Rows from block 2 of a small audio frame classifier, named by matrix and row number. Each number is 128 + 24 x the weight over its row's rms, rounded and kept within 0 to 255. All counts start at 0. Numbers have three digits each.
Before each channel's rows are labels from the 100 clips, of 14976, where the channel reaches its highest value: "strongest on" is what is common among them. Only what is clearly more common there than usual is listed. The data: telephone keypad tones over noise or synthetic speech.
# conv: width-5 conv (model.blocks.2.conv.weight, 144x144x5, each kernel summed), inputs 72-143

strongest on: key "2"; number of keys: 9; last key: 2
conv.36:102095149098119132114159083129116125099078126124161123120119151142112121134100136172155105123110102131089137103165095147088121091140104094106136153140103093084090111144115113128150097124132180122151134123114132165159

strongest on: key "A"; first key: A
conv.133:114115123099144125130182124161117143191122145139187122117124133141134114097169151142131103158165150080111117173084159102168126124122104127179134118120161108173127108127162155084135146150141107144132127125121139128109

strongest on: key "2"; number of keys: 9
conv.143:140127123157153170114115130167111105146113158138142115167102164145134116136133136127123130106122134116115136119129127106115087128135139129138157196189134127094183124105143138108146150099079143142099081134148171106163

strongest on: key "A"
conv.118:145129139157167147129142121125118139159138128124139188113169126122132165070139089135108097174106149116097200120074082126103115116111142091147113113112128103137153109117144100141125108145140147111130118155106135136144

strongest on: key "9"
conv.14:117144167126107134137183162136110110117149138147093124154133121132126120141114142123101153142118163125099186109108091072143117125097181161143151095105110142110146097095140104132126171117158107159120148096116135167107

strongest on: key "1"; first key: 1
conv.69:115112119154149107101145189146145143129154148128116151131093099135152121132140187116145116117176135126135159119133139101172136168146123118131155153118120143102117185090143121148145075124136137122106098124141118071109

strongest on: key "5"; number of keys: 9; number of keys: 8
conv.73:105157085070148136149145130124117105127105152142156135095119134080154087117158149128154092117143108112107091108088113124115130132126116164128111115137146147118152152115124086116122106126121145182158143124119160114147

strongest on: key "2"
conv.102:101121126140125110155168172172107122115149109104078133129153145103117076114132131116147140134132182076163118136122127121120158110131116120153131116104138105135137180186120191131113187137146126138155120082161136124092

strongest on: key "2"; first key: 2
conv.38:116104130125155110157122135129133098135118143193170164098132120120128069122190180128146132136129124129157145098136123086136120156148084147121144088136150125100119155138145122116115115146161150145094111130150064073098

strongest on: key "A"; last key: A; first key: A
conv.33:109176121103122124079113110129123134148090115088079105164131124109089124140150131121115153142132106157133131141131151148126134139126117102151125133127117136137136096096146174121144112127141104153123119187120146158116

strongest on: key "1"; first key: 1
conv.135:150121108142141071083133137126166113104168134146134125145138099125099127121153137091154114119115118098128140158126143153116136142166109154149101131112137108090139191199112164108104145130132109116129114184114098177135

strongest on: key "2"
conv.21:133157174112106139139162120109125114094130159071138156143147154157138123120122127129169137138133136061139142138105165118138103142136156155135085122090115105113136120091084103126132095092147116108126163126152156134108

strongest on: key "A"; rumble; first key: A
conv.27:119061122099114102123103138111103139116145110081141093114152145149169160113087117107175139141124115142099191115103117094143099138140122117163110078110132139108156123136155112145102081139137140106129170129161128135083

strongest on: key "2"; last key: 2
conv.34:129104160146160137098173122166137089121105190156146109163104119113130162127136132087124116105148096093138157149123179114112121138118135105151159077131110084148078153108128157136157121122106111082145127141126182136145

strongest on: key "9"
conv.46:142147149136068127131109115122123157174142107143147072136135115139117141131124105075144127131135154153087136112154111090127117103122138106157136104099106101100122161116141133136088138131149099116154109117134115143135

strongest on: key "1"; number of keys: 8
conv.110:121144099100109114125144153115154128131102164135110122130170161127083108110098123164137135122145102148155120128147150129125090138155132112161150134097109108121101141102141086151100137117091113150094167129132097153109

strongest on: key "2"; key "5"
conv.3:132118125126124136136090134096120145110154081128073113092129180080103149101108105119093114112135093133125105099130134180121135158123115131124093142144148083105141127089119133154140127126084097127150098140119128143106

strongest on: key "A"; last key: A
conv.56:131109109080127103145153098132125122119095122106140093099076122123133146140133155157133178117146129125126119172150134148135118125115070157139143191133141176153104137111151182139112100106123103179098140150146169142128

strongest on: key "1"; last key: 1; first key: 1
conv.124:117100150116132118131138115115122091123112153118094114126094115152148138127109123140121139111129085089122146120121118108169114129129100111091131136151129108135148172187127159127149120043107132142138119157064169123184

strongest on: key "9"; last key: 9
conv.75:118113155102088095148106093114143146151186142143100141106135117091119118139114185099129148118118147117111115081139134149152138122109103110133142123133113147167146144117123122158152165144143103151146124136098158153140

strongest on: key "2"
conv.17:094117139130135123127114139080115126125126134136150131120180140100171134097140126078179113163128160150146118125107172108184112134144115139137125113111145118117135138148142155120132159110143124090119143131119133131126

strongest on: key "1"; mains hum; first key: 1; last key: 1
conv.88:107153089152058117151161096130118121152160094162112144112137109144149126102070167107152139138120128132141161102146135116105107123096063105156123127160120160125136116131169148142100137139122122121152113131101153124125

strongest on: key "2"; number of keys: 8
conv.129:120127157149139108136131126135146134155138168122155124103158138169176122090088139102127147160123117134154131096124123100174110114147121146108111119073089125150085134102093155093109175113157091142133115112134159105112

strongest on: key "A"; first key: A
conv.4:143151146112098122105166072090124143144125130109137123098155106140122107153110151168168143142115152145102134134132133098101119132089135105121175112123117155123131122109175092129107122126131117164198110090168128174134